{
  "arch": "preact_resnet",
  "model": "self-supervised image encoder",
  "dataset": "scattered letters and digits in many colours",
  "train_examples": 97500,
  "image_size": 32,
  "crop_scale_min": 0.4,
  "horizontal_flip": true,
  "color_jitter": 0.4,
  "method": "vicreg",
  "norm": "groupnorm",
  "hidden_act": "silu",
  "weight_standardization": false,
  "depths": [2, 5, 5],
  "kernel_size": 3,
  "stem": "single",
  "avg_pool_shortcut": true,
  "widths": [64, 128, 256],
  "projector_hidden": 1024,
  "projector_out": 512,
  "projector_hidden_layers": 1,
  "init": "torch_default",
  "residual_init": "zero_last",
  "optimizer": "normuon",
  "muon_scale": "original",
  "learning_rate": 0.019,
  "momentum": 0.85,
  "nesterov": true,
  "orthogonalizer": "polar_express",
  "adamw_lr_other_params": 0.002,
  "max_grad_norm": 5.0,
  "ema_decay": 0.995,
  "max_steps": 11000,
  "batch_size": 128,
  "epochs": 14.4,
  "lr_schedule": "cosine",
  "final_lr_fraction": 0.01,
  "warmup_steps": 2200,
  "weight_decay": 0.0,
  "adamw_weight_decay_other_params": 0
}
Rows from block 5 of a small self-supervised image encoder, named by matrix and row number. Rows with one number belong to one channel. Each number is 200 + 40 x the weight over its row's rms, rounded and kept within 0 to 999. All counts start at 0. After the name is the row's rms in percent of the matrix's.
Before each channel's rows are labels from the 100 images, of 14976, where the channel reaches its highest value: "strongest on" is what is common among them. Only what is clearly more common there than usual is listed. The data: scattered letters and digits in many colours. In brackets: how many of the 100.
# convs0: first 3x3 conv (model.blocks.5.convs.0.weight, 128x128x3x3, each kernel summed), inputs 0-127
# convs1: second 3x3 conv (model.blocks.5.convs.1.weight, 128x128x3x3, transposed, each kernel summed), outputs 0-127

strongest on: black (45); brown (40)
convs0.2,110,174,215,207,166,248,252,195,195,193,180,224,211,228,252,171,182,172,273,207,178,206,153,190,174,177,229,219,172,223,227,148,212,323,137,213,77,130,180,241,155,267,151,202,224,219,224,206,248,195,256,132,239,155,204,156,171,168,193,221,125,254,230,199,211,241,209,226,210,201,195,226,208,161,211,56,185,224,201,194,159,134,175,210,194,243,182,194,129,224,287,189,227,193,170,214,186,243,199,143,179,213,194,220,130,215,224,231,210,256,183,193,212,266,243,238,119,282,234,214,182,206,154,195,162,184,243,218,213
convs1.2,080,199,247,241,221,236,196,234,203,245,201,273,151,180,176,231,276,230,146,201,224,172,235,246,247,185,201,267,248,256,199,264,154,270,190,220,240,254,209,230,169,174,254,211,254,217,250,249,168,183,210,268,248,189,214,195,200,184,159,205,240,185,259,270,240,151,222,199,218,174,128,180,150,204,232,222,196,181,243,238,220,187,196,230,262,176,203,186,252,174,197,264,208,267,200,267,127,176,196,164,188,93,165,230,222,212,211,185,190,208,215,269,221,241,127,230,177,205,121,176,176,212,274,271,248,243,188,282,249

strongest on: count: two (57)
convs0.49,099,227,136,194,153,204,282,203,243,221,186,228,217,227,226,196,217,252,184,225,257,171,210,224,155,205,235,177,310,175,214,221,207,147,239,177,140,239,245,179,141,121,167,204,155,172,164,177,122,153,253,222,214,96,210,226,226,161,169,132,261,271,145,226,239,165,180,165,197,286,99,232,129,149,173,123,191,176,193,279,154,216,195,184,265,197,185,204,194,226,234,182,210,153,163,193,126,211,173,207,218,200,192,156,231,249,206,226,216,161,234,214,221,230,195,160,193,170,222,191,256,206,208,208,240,153,166,251,219
convs1.49,082,145,242,241,191,180,101,237,154,186,176,170,180,218,166,233,220,190,260,164,161,159,187,159,114,181,221,297,180,165,180,253,206,232,227,195,203,201,192,223,188,285,162,187,221,220,217,214,236,224,172,206,219,224,245,170,150,127,249,249,107,239,261,171,149,169,272,205,209,134,240,241,256,228,199,224,134,244,244,240,234,205,217,156,163,201,207,186,201,164,213,243,186,275,162,163,256,210,145,199,145,253,169,226,144,251,279,223,151,267,123,221,196,196,224,211,167,205,174,156,231,203,209,210,190,259,233,156,231

strongest on: count: two (44); count: three (38)
convs0.30,128,214,187,183,213,130,164,206,202,190,174,133,198,206,227,182,173,208,148,187,168,224,156,308,225,181,229,177,214,180,212,262,200,197,246,209,163,176,197,193,206,119,185,150,144,194,197,219,132,139,235,257,240,40,167,222,167,119,184,214,161,244,164,170,160,163,181,242,196,201,106,129,125,131,224,196,222,192,203,204,189,96,173,235,181,180,202,202,145,183,255,212,187,151,197,199,247,171,197,185,229,212,181,110,216,191,268,173,237,246,203,201,228,243,222,169,201,169,237,251,223,204,208,206,227,259,243,242,196
convs1.30,096,192,192,213,215,253,226,165,203,189,211,139,184,168,223,174,209,165,269,154,171,161,183,250,109,157,158,297,162,190,196,141,194,224,187,171,231,223,198,183,163,209,219,163,250,145,239,275,171,159,265,216,132,214,230,226,253,211,196,205,115,262,216,212,207,169,156,171,188,197,238,259,254,155,218,189,167,203,263,344,126,260,215,174,171,204,146,239,217,190,152,227,186,258,223,102,201,281,261,198,131,174,181,208,220,206,245,192,162,156,214,223,208,218,178,170,165,174,161,174,232,171,176,222,206,210,170,190,172

strongest on: black (48); brown (44)
convs0.37,137,169,265,148,250,256,264,252,256,250,158,134,228,226,101,320,326,226,180,179,157,265,182,209,230,183,278,132,209,259,156,196,191,155,194,203,173,139,144,169,193,199,251,249,226,220,175,162,169,206,179,163,156,203,193,220,161,198,201,151,174,167,197,190,174,176,172,204,199,192,201,176,145,209,225,203,185,220,191,238,183,196,176,241,173,167,240,169,203,200,163,207,168,230,193,145,133,130,213,208,186,124,196,170,200,197,226,203,229,156,169,159,152,153,80,198,142,205,183,243,154,208,163,183,206,182,207,154,224
convs1.37,103,183,134,195,237,224,153,173,191,185,191,161,232,208,192,138,147,156,175,76,65,148,172,170,138,170,178,322,229,191,259,188,144,185,175,177,207,162,248,214,171,226,255,225,213,201,241,239,211,210,199,222,249,221,254,170,247,203,210,233,233,196,210,221,240,189,189,224,257,229,253,226,163,195,178,216,203,287,296,184,252,205,205,164,190,249,215,199,163,169,227,238,222,209,227,259,220,173,203,164,222,205,174,144,146,190,211,192,218,166,157,230,198,199,98,151,187,199,124,146,231,185,240,216,191,143,215,255,186

strongest on: white (51); orange (49); pink (40)
convs0.68,106,203,212,217,219,175,170,219,203,248,259,232,148,182,168,207,219,239,211,274,178,189,229,201,168,203,206,180,197,155,218,160,226,197,196,73,227,255,190,209,268,143,182,209,177,142,181,238,212,226,208,237,240,178,220,263,262,261,209,248,241,166,188,266,216,234,182,163,240,218,212,163,199,149,249,215,197,103,240,260,199,207,263,208,201,195,218,148,159,220,231,160,181,201,186,193,209,250,239,118,213,258,209,267,113,180,208,166,168,166,213,226,92,200,214,155,321,244,206,197,173,175,156,141,271,189,245,230,166
convs1.68,069,205,229,178,198,228,122,254,205,233,101,216,248,203,183,169,186,198,197,132,242,202,166,216,213,234,208,196,171,188,217,263,104,247,186,217,226,222,223,198,79,163,217,210,256,177,147,191,133,177,193,228,231,206,195,148,78,180,202,184,181,241,212,201,237,144,204,232,210,201,210,195,227,200,234,121,193,238,192,130,223,244,170,227,182,221,238,167,210,236,177,191,188,231,180,223,161,247,35,255,152,157,214,150,254,184,198,263,239,199,157,239,160,220,188,238,243,235,219,222,256,233,193,220,201,160,232,175,190

strongest on: white (55); orange (47); yellow (47); pink (43)
convs0.74,096,210,264,220,191,163,170,146,230,189,212,256,206,142,200,205,220,176,144,215,170,188,231,167,165,172,180,231,166,186,193,105,138,164,150,135,201,248,192,193,276,174,217,309,215,205,195,192,180,186,169,163,158,205,249,237,196,194,172,131,216,198,212,231,111,109,195,209,221,200,240,141,220,165,239,228,169,258,281,172,180,172,270,221,188,207,184,212,173,172,197,255,214,188,224,178,175,229,203,166,191,181,222,200,175,26,168,129,164,199,232,203,139,179,219,179,271,274,198,243,198,218,254,200,234,238,198,191,178
convs1.74,080,258,201,148,288,212,190,180,118,222,248,263,180,227,201,188,127,187,213,209,224,156,183,241,209,232,176,173,197,210,184,197,191,250,219,222,230,169,239,229,124,127,231,256,167,180,127,208,132,176,189,239,182,173,115,155,140,151,210,182,144,224,232,228,260,163,147,222,250,194,187,127,174,254,229,156,228,248,138,190,210,203,171,135,210,235,220,146,228,197,200,180,238,215,215,216,201,251,81,186,205,187,184,195,223,153,217,256,245,254,209,227,250,332,214,281,196,225,178,207,197,183,217,173,196,191,235,177,226

strongest on: count: two (38)
convs0.44,114,185,242,173,246,262,244,189,212,131,173,148,245,212,187,258,181,228,182,197,216,187,250,268,199,214,211,99,191,214,239,237,172,238,243,224,200,174,229,218,176,188,132,204,211,203,218,192,241,240,254,203,195,135,198,209,206,218,165,232,199,159,125,248,158,218,154,188,213,258,236,159,120,152,209,150,186,170,158,284,252,164,206,173,204,226,240,250,200,254,148,168,245,208,192,172,280,180,182,270,193,272,210,228,170,182,128,163,159,231,271,193,226,253,231,206,202,299,188,181,250,187,98,145,186,132,198,206,239
convs1.44,073,152,113,144,149,135,190,195,155,278,223,206,212,206,206,194,244,142,169,150,209,185,184,202,197,192,216,336,157,242,187,168,198,206,183,173,216,242,157,187,186,164,191,193,236,165,171,155,198,207,211,208,231,278,242,229,247,157,241,150,249,266,214,202,281,219,284,257,196,124,231,225,253,201,225,241,213,238,239,189,164,200,213,230,254,223,206,183,203,151,264,205,199,243,274,261,107,231,196,204,209,91,222,123,157,188,192,213,203,162,165,210,170,222,184,191,184,147,154,175,156,175,236,209,151,166,177,198,212

strongest on: count: two (46)
convs0.6,099,196,274,206,194,231,220,232,252,125,158,227,236,104,208,155,163,216,154,157,218,170,293,234,179,174,231,218,199,206,260,160,199,196,184,201,193,114,131,181,190,201,164,154,219,194,224,197,218,211,213,205,219,179,233,210,205,261,195,214,170,160,184,166,204,159,153,87,175,218,169,168,259,100,197,191,151,158,206,225,156,226,192,183,200,154,200,227,189,244,220,136,158,195,181,177,187,265,237,226,175,182,204,237,82,226,225,192,236,202,186,189,268,230,233,232,272,260,228,208,94,154,211,109,152,195,210,208,171
convs1.6,098,132,243,212,207,212,205,152,200,206,302,252,132,175,218,159,242,280,238,166,200,171,157,198,282,259,186,256,184,220,222,241,109,209,214,196,201,164,179,165,163,169,197,231,186,202,197,195,201,231,169,186,269,268,225,237,223,211,229,157,232,269,268,177,266,263,95,168,222,170,195,210,180,263,165,208,180,257,188,201,170,210,183,214,181,234,193,179,239,191,181,204,188,257,224,263,189,97,215,204,255,192,250,243,257,183,186,216,267,249,226,188,141,234,225,239,171,189,180,222,104,222,206,203,210,246,169,268,236

strongest on: black (47); count: two (37)
convs0.86,097,156,219,185,171,169,218,234,164,298,123,165,142,181,204,199,164,171,204,225,209,208,228,249,250,166,229,205,199,158,199,209,218,192,187,220,234,234,112,150,268,133,242,190,266,154,236,183,181,235,223,225,259,134,202,235,281,252,209,202,234,108,217,191,174,306,259,218,208,255,247,227,184,207,257,173,250,205,212,243,243,214,230,251,223,153,180,232,240,198,180,227,209,215,177,233,176,163,173,269,230,289,143,218,168,242,172,203,138,163,186,227,198,258,202,212,232,252,176,162,171,145,158,186,204,181,197,133,282
convs1.86,073,204,130,200,236,264,184,232,187,97,199,223,228,172,203,207,111,220,179,263,129,154,149,154,76,199,209,199,146,195,152,235,200,150,234,216,168,109,235,203,245,276,163,187,192,238,240,238,211,220,211,190,119,244,181,151,153,180,213,231,213,279,225,195,235,161,139,148,209,135,150,215,263,195,231,171,146,227,230,245,246,194,172,193,135,245,187,177,152,203,193,177,197,191,194,151,190,169,228,191,210,148,176,168,189,211,201,129,250,242,188,133,207,181,158,237,152,210,242,182,222,225,204,177,215,205,192,267,138

strongest on: brown (46)
convs0.46,096,117,86,188,165,155,146,172,205,165,140,220,197,215,280,142,181,144,216,224,158,160,219,220,144,201,156,203,142,195,212,187,209,178,187,213,217,174,176,171,164,225,211,209,206,182,254,232,160,181,248,232,212,138,218,170,190,212,201,92,119,128,249,227,138,242,210,203,255,164,211,274,236,218,232,188,217,243,259,120,183,129,243,184,218,203,190,262,267,259,179,241,253,260,229,165,217,102,211,180,188,207,198,206,206,198,182,179,185,166,177,181,212,203,213,219,163,216,245,239,220,121,155,225,277,179,205,241,171
convs1.46,088,239,288,202,270,195,242,262,219,198,260,196,203,169,168,201,252,269,116,250,248,220,221,207,294,197,191,138,159,231,226,241,217,196,190,182,96,247,198,212,197,143,249,206,240,221,145,221,234,170,189,206,163,198,205,201,210,223,163,265,217,237,219,186,270,220,232,257,151,250,156,160,201,144,227,157,229,157,171,196,237,212,184,232,236,200,259,163,142,193,223,148,198,211,278,223,189,229,181,228,236,210,252,247,197,187,237,165,253,192,249,234,271,282,181,254,223,251,152,227,125,239,223,236,152,224,238,160,225

strongest on: black (51)
convs0.89,103,172,236,233,211,174,190,216,160,280,177,230,158,219,231,233,191,188,215,158,187,211,218,204,172,277,113,229,169,171,226,225,222,172,113,220,208,277,196,174,252,126,301,221,193,190,203,221,184,214,163,205,195,170,206,159,193,204,195,171,152,347,208,244,244,213,238,248,211,188,203,212,112,187,230,226,260,212,200,208,232,248,161,201,172,118,245,187,200,152,300,167,132,213,197,160,156,158,196,154,254,215,234,239,260,205,161,207,221,180,206,171,203,166,237,182,176,291,212,235,199,284,152,217,236,214,160,205,231
convs1.89,104,184,172,197,147,229,227,188,207,118,219,171,150,184,199,181,216,253,143,225,196,227,280,179,241,206,160,112,234,160,226,128,199,203,208,166,149,157,188,233,154,282,200,191,164,142,164,168,262,176,251,163,180,252,222,156,216,206,182,222,184,110,161,166,244,123,168,203,121,185,189,205,243,178,229,139,144,157,217,265,207,196,245,114,185,222,210,218,204,216,147,182,229,123,192,208,190,283,208,223,167,143,127,164,209,181,237,232,187,157,194,169,147,225,167,185,164,183,206,190,204,109,208,250,121,166,243,163,193

strongest on: orange (58); yellow (55); white (44); pink (44)
convs0.72,113,204,187,202,202,227,188,238,231,219,268,197,162,239,259,189,213,211,111,241,208,173,219,189,164,180,226,202,175,190,159,148,261,177,153,118,137,250,192,150,197,261,260,225,153,159,208,200,246,177,244,168,257,221,203,194,153,177,178,221,166,206,155,188,143,144,170,165,264,183,196,194,210,202,234,211,218,163,256,216,211,219,226,185,175,200,234,228,236,183,171,101,171,169,217,161,197,189,191,181,232,173,208,189,84,200,191,134,216,175,228,186,111,216,207,191,286,201,252,174,85,236,145,137,297,228,180,285,229
convs1.72,147,180,193,172,209,231,250,169,189,227,65,225,257,226,169,208,207,152,235,215,260,202,182,189,230,225,162,236,199,193,180,131,170,197,211,257,255,214,195,242,146,158,236,199,241,218,187,248,155,225,183,287,164,194,135,194,43,202,207,151,188,220,202,211,170,172,202,184,97,215,296,182,216,170,219,197,184,174,199,247,236,210,192,266,208,175,212,193,214,165,209,223,206,236,199,191,188,219,58,205,196,195,182,228,243,188,217,195,223,201,175,208,196,211,196,214,213,209,150,198,142,225,234,197,196,241,236,62,227

strongest on: blue (41)
convs0.85,077,222,226,194,155,150,214,221,237,270,187,279,105,163,192,186,138,240,228,161,194,198,173,274,222,219,173,195,190,152,160,189,213,233,202,204,159,174,226,260,311,213,234,156,176,171,159,229,182,258,228,148,178,196,217,204,182,233,196,245,248,167,172,161,199,200,158,228,242,236,236,270,219,211,147,148,238,207,184,222,164,229,219,236,239,240,204,110,215,200,261,229,196,236,223,182,187,165,207,175,207,220,222,169,269,161,124,186,144,169,180,178,246,227,176,184,276,195,244,148,143,124,141,236,88,218,128,208,157
convs1.85,077,167,180,243,257,243,184,174,157,153,198,200,193,198,225,204,194,277,105,213,232,274,191,141,147,184,140,159,264,222,250,234,239,222,215,210,196,165,244,120,138,151,119,160,226,247,200,208,258,179,150,245,214,244,184,174,193,151,175,144,197,193,273,227,190,229,212,150,173,186,193,125,173,166,204,173,128,225,214,230,172,152,224,155,208,143,204,211,252,199,180,177,138,181,208,214,213,185,244,196,187,182,161,213,217,238,273,141,231,242,182,202,161,153,178,179,185,260,258,242,234,324,241,226,254,223,229,261,197

strongest on: white (65); pink (56); yellow (50); count: six (45)
convs0.77,102,204,299,178,201,219,285,208,205,176,184,225,247,182,248,206,290,164,162,185,176,171,193,230,173,181,151,227,150,230,158,182,129,213,147,201,218,143,157,260,29,155,215,212,221,217,150,136,185,201,111,222,210,195,228,169,194,270,179,206,191,230,182,207,176,147,151,224,202,211,200,156,209,203,213,137,218,202,190,212,177,206,236,208,196,240,207,239,199,200,247,232,232,186,165,189,224,153,178,134,163,135,196,241,222,48,196,186,152,227,177,233,170,178,203,208,262,239,192,259,154,196,180,151,229,204,220,190,198
convs1.77,121,179,193,235,198,205,183,163,188,125,283,206,155,136,179,159,129,242,145,193,172,217,193,237,206,146,159,163,205,255,237,226,232,195,241,173,200,235,229,150,75,184,196,182,150,197,181,199,193,159,263,188,188,202,208,198,272,166,201,194,216,226,208,185,236,187,175,236,251,240,204,194,223,182,211,240,205,164,220,181,140,205,172,158,236,189,192,190,270,263,254,160,188,230,201,220,231,303,74,173,189,137,211,226,119,286,130,155,164,191,182,249,276,227,188,220,182,176,197,198,144,211,172,239,224,121,206,243,172

strongest on: orange (49); yellow (40)
convs0.69,115,185,198,215,193,168,166,237,181,228,201,184,206,239,208,228,200,193,141,220,183,209,196,190,202,187,197,176,149,200,121,204,226,203,191,113,201,227,166,197,300,180,235,241,249,208,183,242,160,229,252,240,149,244,262,202,248,205,207,212,274,139,244,216,238,254,135,137,226,227,236,182,235,226,186,207,233,211,244,212,188,243,259,149,173,206,207,231,197,203,194,179,232,238,140,196,173,200,209,145,193,214,194,239,135,150,173,182,217,98,210,214,70,303,204,243,311,202,208,183,232,159,200,135,302,142,215,224,181
convs1.69,081,144,229,155,188,210,183,174,209,216,172,230,216,140,163,184,151,281,253,187,218,173,165,293,189,185,230,126,181,272,244,230,148,199,166,248,149,270,205,254,103,152,173,136,170,262,165,259,139,187,117,174,178,201,151,220,159,212,219,132,180,238,183,236,192,169,238,252,186,230,194,188,159,189,240,177,222,195,201,104,172,209,142,225,190,187,183,168,139,216,168,199,209,158,197,205,140,269,113,200,228,223,212,206,212,224,236,198,246,207,174,194,257,218,233,229,170,238,228,281,226,195,206,250,173,223,295,203,212

strongest on: blue (40)
convs0.81,082,164,198,188,168,145,232,225,137,231,211,200,187,175,228,224,139,240,184,180,215,94,108,253,210,204,199,188,194,154,210,205,160,159,239,228,124,205,224,200,220,267,179,234,161,213,164,186,166,203,274,163,252,181,199,242,185,147,225,207,215,141,292,123,199,186,173,148,198,192,256,232,165,182,216,117,208,195,81,247,89,182,215,204,204,176,176,174,204,194,237,137,252,253,183,220,234,168,142,237,176,191,228,193,215,205,200,230,168,114,159,200,233,236,153,169,157,225,240,146,195,173,131,248,202,150,189,225,171
convs1.81,113,229,190,192,180,238,235,172,275,225,183,232,217,191,144,200,293,215,138,190,247,279,219,224,122,179,139,170,285,249,244,180,212,251,156,189,177,156,199,149,231,195,195,184,234,187,187,271,214,141,120,185,161,236,202,171,191,206,175,178,199,215,110,210,227,267,304,181,255,239,196,177,182,148,180,181,141,252,283,107,201,198,161,169,244,192,202,248,228,248,223,199,158,168,210,208,133,208,224,208,116,188,135,188,220,219,195,125,209,214,189,212,153,218,253,219,224,203,247,173,170,244,254,163,219,173,199,194,215

strongest on: count: one (95)
convs0.17,135,236,220,203,210,255,226,192,220,204,244,263,193,198,219,209,239,248,232,308,101,232,187,231,184,173,256,83,229,164,178,139,167,154,171,214,198,194,185,232,153,209,179,150,154,154,221,206,237,153,217,187,205,122,258,241,165,174,190,197,173,238,258,181,236,223,219,238,196,276,201,235,195,192,165,233,190,200,161,369,138,199,220,239,190,184,132,197,196,172,235,152,138,151,166,192,185,214,168,262,175,231,178,200,186,203,236,213,234,223,239,192,183,188,156,238,218,217,216,207,120,165,189,240,158,257,150,227,225
convs1.17,068,197,160,161,244,209,192,220,231,270,159,223,193,223,230,192,182,202,165,155,256,254,212,268,200,255,227,166,230,211,268,252,245,292,211,202,244,197,225,264,229,251,300,210,210,215,229,248,185,194,206,266,220,322,170,166,257,223,207,230,208,251,145,307,230,165,147,125,171,186,266,166,212,206,228,209,228,168,252,174,158,215,125,234,192,243,189,236,227,215,202,178,191,224,160,143,189,193,255,152,199,149,177,142,169,175,207,196,138,198,146,189,207,213,201,174,166,163,178,139,275,211,234,175,267,187,190,216,176

strongest on: count: three (45); count: two (40)
convs0.12,114,236,204,211,228,294,298,228,210,163,197,204,270,170,193,194,244,233,249,171,178,264,238,269,281,231,207,122,243,234,249,185,184,183,137,225,195,189,214,129,154,162,149,127,184,155,168,117,220,187,222,204,217,92,193,213,208,147,211,240,198,252,162,124,154,171,185,193,145,193,174,160,110,141,212,206,193,158,186,226,150,120,156,183,161,216,161,194,186,202,212,122,199,142,184,194,189,143,224,230,165,256,173,149,210,153,175,148,199,214,180,172,202,218,241,176,164,144,181,223,178,170,233,231,177,191,230,199,196
convs1.12,108,150,159,216,194,212,59,216,139,180,199,191,166,200,232,183,173,177,160,101,186,134,151,199,118,229,220,288,202,122,168,202,204,257,249,162,214,178,209,229,160,199,247,237,246,218,262,253,207,171,194,253,193,172,208,206,182,228,227,172,214,238,182,250,164,172,133,172,183,221,267,301,287,173,180,220,205,203,278,224,156,252,238,221,193,140,169,201,199,150,220,231,203,271,236,210,202,239,217,180,229,164,174,89,231,189,278,229,234,229,172,224,222,196,205,211,209,226,175,168,186,177,191,168,224,238,187,218,211

strongest on: white (66); pink (55); orange (54); yellow (53)
convs0.71,131,214,233,259,246,232,196,186,180,202,268,198,240,188,165,215,189,224,171,184,222,230,214,176,202,163,204,193,178,209,271,179,170,116,204,164,162,187,204,202,140,179,350,132,184,147,201,169,152,183,178,175,257,194,183,186,152,200,218,200,138,243,161,218,117,202,224,155,212,217,203,222,149,174,239,219,139,179,200,177,209,217,215,127,153,160,171,138,201,170,191,125,152,215,237,193,169,302,218,164,207,131,149,200,169,127,250,172,206,229,175,226,193,165,237,239,271,181,211,194,76,240,246,197,257,247,216,232,211
convs1.71,116,265,150,236,194,190,220,236,181,213,301,175,157,215,204,191,166,234,192,215,208,203,261,215,233,206,219,313,205,225,204,269,138,213,178,144,164,190,225,176,110,245,222,268,230,147,182,184,158,163,169,160,248,174,214,169,158,211,209,201,202,203,235,216,232,141,189,181,264,183,159,198,211,173,247,131,155,182,209,219,189,253,225,216,219,229,224,225,204,243,186,154,201,183,176,200,260,260,63,176,222,246,201,230,172,186,286,190,225,284,188,248,240,174,189,204,219,183,172,169,71,211,130,168,192,175,177,212,161

strongest on: count: two (51)
convs0.124,089,142,159,206,238,183,191,137,220,226,237,192,153,228,211,237,207,167,199,222,172,228,205,157,164,183,191,136,202,217,226,183,206,137,35,252,185,231,191,206,140,177,222,166,223,147,220,198,214,189,207,185,150,98,207,182,234,249,293,214,210,268,170,161,232,176,157,169,183,239,203,216,198,138,154,194,231,170,147,285,177,216,195,176,210,270,217,238,233,204,207,194,218,119,167,196,161,239,252,235,179,185,193,226,213,179,214,215,253,181,162,211,196,254,210,194,141,296,213,153,182,297,238,185,205,224,204,231,297
convs1.124,129,225,162,228,203,231,156,215,194,186,154,282,227,204,178,221,200,149,159,211,156,242,144,173,194,217,211,190,182,172,170,262,217,211,235,182,194,280,228,233,222,158,208,175,195,279,246,262,282,213,201,208,252,0,226,180,204,189,203,158,189,144,186,237,195,246,163,169,210,219,191,175,216,200,249,221,193,270,244,242,235,255,199,226,164,175,176,215,186,230,280,228,215,223,216,220,227,197,219,176,149,243,217,162,219,197,160,142,226,243,197,192,240,169,191,201,261,212,200,227,242,157,223,117,238,220,218,198,196

strongest on: black (41); count: three (38); count: two (36)
convs0.5,082,165,233,218,226,193,234,218,169,186,144,191,199,266,338,205,161,211,159,199,222,170,265,139,180,159,227,221,175,243,187,191,162,155,136,207,186,150,148,199,219,134,183,201,203,217,183,209,187,204,146,240,250,128,195,179,214,280,214,197,192,92,292,171,235,142,167,213,232,222,187,136,233,120,218,166,208,223,136,265,217,291,183,213,184,178,239,192,233,220,181,168,157,141,160,193,160,155,186,306,237,204,197,188,173,173,200,237,215,208,246,208,191,275,221,198,159,214,173,246,203,199,146,244,228,195,191,154,149
convs1.5,085,242,167,189,166,207,152,209,210,214,221,232,234,223,175,169,246,216,237,239,180,192,141,184,232,203,206,223,201,168,180,204,212,204,282,203,231,237,217,186,180,167,240,228,195,200,210,239,297,229,216,143,209,0,201,165,252,162,187,183,175,116,155,243,199,195,213,153,150,173,231,220,219,206,167,212,186,223,258,170,219,209,311,247,177,180,205,231,205,244,209,222,175,201,201,177,191,183,232,152,157,188,255,146,234,142,206,139,256,228,252,186,207,150,169,167,214,212,268,189,196,209,244,169,139,264,206,268,254

strongest on: count: two (50); black (40)
convs0.24,084,222,222,250,185,254,237,195,135,125,117,236,169,195,249,212,230,192,225,205,131,166,175,227,135,161,188,260,174,140,213,167,212,156,208,98,224,168,216,232,233,170,157,178,176,177,150,242,159,162,195,182,196,174,225,222,200,193,195,198,224,208,175,136,237,158,227,242,179,257,169,181,264,238,207,245,124,242,218,195,215,268,238,175,198,189,191,228,175,203,251,163,209,113,195,215,231,167,123,221,169,191,142,122,208,215,240,233,120,280,218,162,153,254,163,212,221,144,193,184,152,141,193,289,198,271,217,248,222
convs1.24,059,245,184,109,148,66,193,183,193,287,258,165,237,196,264,167,131,235,242,200,271,196,177,270,259,188,216,210,200,233,205,197,149,216,191,256,160,194,213,161,143,194,182,154,246,170,214,182,195,189,182,259,217,179,175,205,167,224,170,180,142,163,142,223,140,147,225,174,194,149,254,193,236,158,169,163,238,174,167,206,226,175,236,228,169,189,176,233,149,227,175,239,135,224,232,205,205,285,275,221,256,157,292,257,193,239,170,166,217,152,189,214,209,181,240,213,178,295,243,218,226,198,184,187,163,199,237,157,189

strongest on: blue (46); brown (41); purple (40)
convs0.47,092,174,241,130,201,221,238,181,238,168,190,205,180,210,221,227,178,182,171,193,238,237,160,212,161,199,226,204,220,217,183,180,221,129,93,164,196,241,127,165,195,206,145,168,199,176,187,204,214,268,233,249,184,104,217,231,232,316,218,206,253,158,164,117,210,132,143,199,232,186,218,230,208,115,233,188,187,200,123,227,197,224,150,184,244,191,208,217,216,232,203,88,184,150,106,197,238,222,260,259,194,206,199,241,178,220,167,198,230,212,173,199,228,233,250,215,149,260,241,196,190,294,164,169,137,226,232,245,215
convs1.47,135,207,174,199,191,233,167,232,153,233,217,191,183,155,203,168,200,241,191,198,136,228,153,221,269,164,217,237,192,192,171,247,258,210,119,212,231,243,195,198,164,212,207,234,179,197,207,220,204,187,190,201,212,0,224,185,205,224,179,207,195,187,152,207,254,248,141,154,175,239,143,141,138,147,185,189,199,233,269,200,154,185,286,184,197,261,178,196,194,222,251,259,185,223,187,261,227,196,179,200,159,179,189,176,221,159,191,199,185,198,202,174,227,197,142,184,233,213,223,208,189,234,212,238,227,246,171,220,204

strongest on: count: one (69)
convs0.58,067,239,221,195,241,161,234,216,218,223,214,102,240,198,124,197,237,202,159,163,225,277,226,231,118,187,173,175,261,264,220,233,236,195,167,216,207,166,212,195,96,161,217,180,214,177,171,246,200,177,160,239,158,135,189,156,139,211,203,198,229,203,259,209,175,227,234,206,217,169,184,173,165,186,257,152,150,151,196,211,278,229,261,227,201,171,232,187,201,238,183,180,196,155,257,246,199,198,194,157,274,211,245,183,183,232,170,271,315,234,265,209,259,154,254,104,206,164,224,255,215,150,177,257,160,228,215,205,244
convs1.58,073,170,190,188,237,174,184,244,157,159,155,212,144,163,190,246,225,186,183,218,231,150,226,178,204,211,259,178,210,121,166,203,219,157,178,176,125,177,156,198,264,228,151,205,299,206,224,161,196,193,184,175,196,255,224,188,245,223,177,224,167,227,197,179,221,277,290,224,260,187,242,195,230,173,170,161,209,238,272,291,246,230,203,176,230,181,270,271,205,190,260,225,232,298,166,136,304,196,163,233,161,265,169,174,196,216,212,213,157,257,153,183,165,223,214,247,245,161,191,260,257,271,247,175,219,190,168,212,178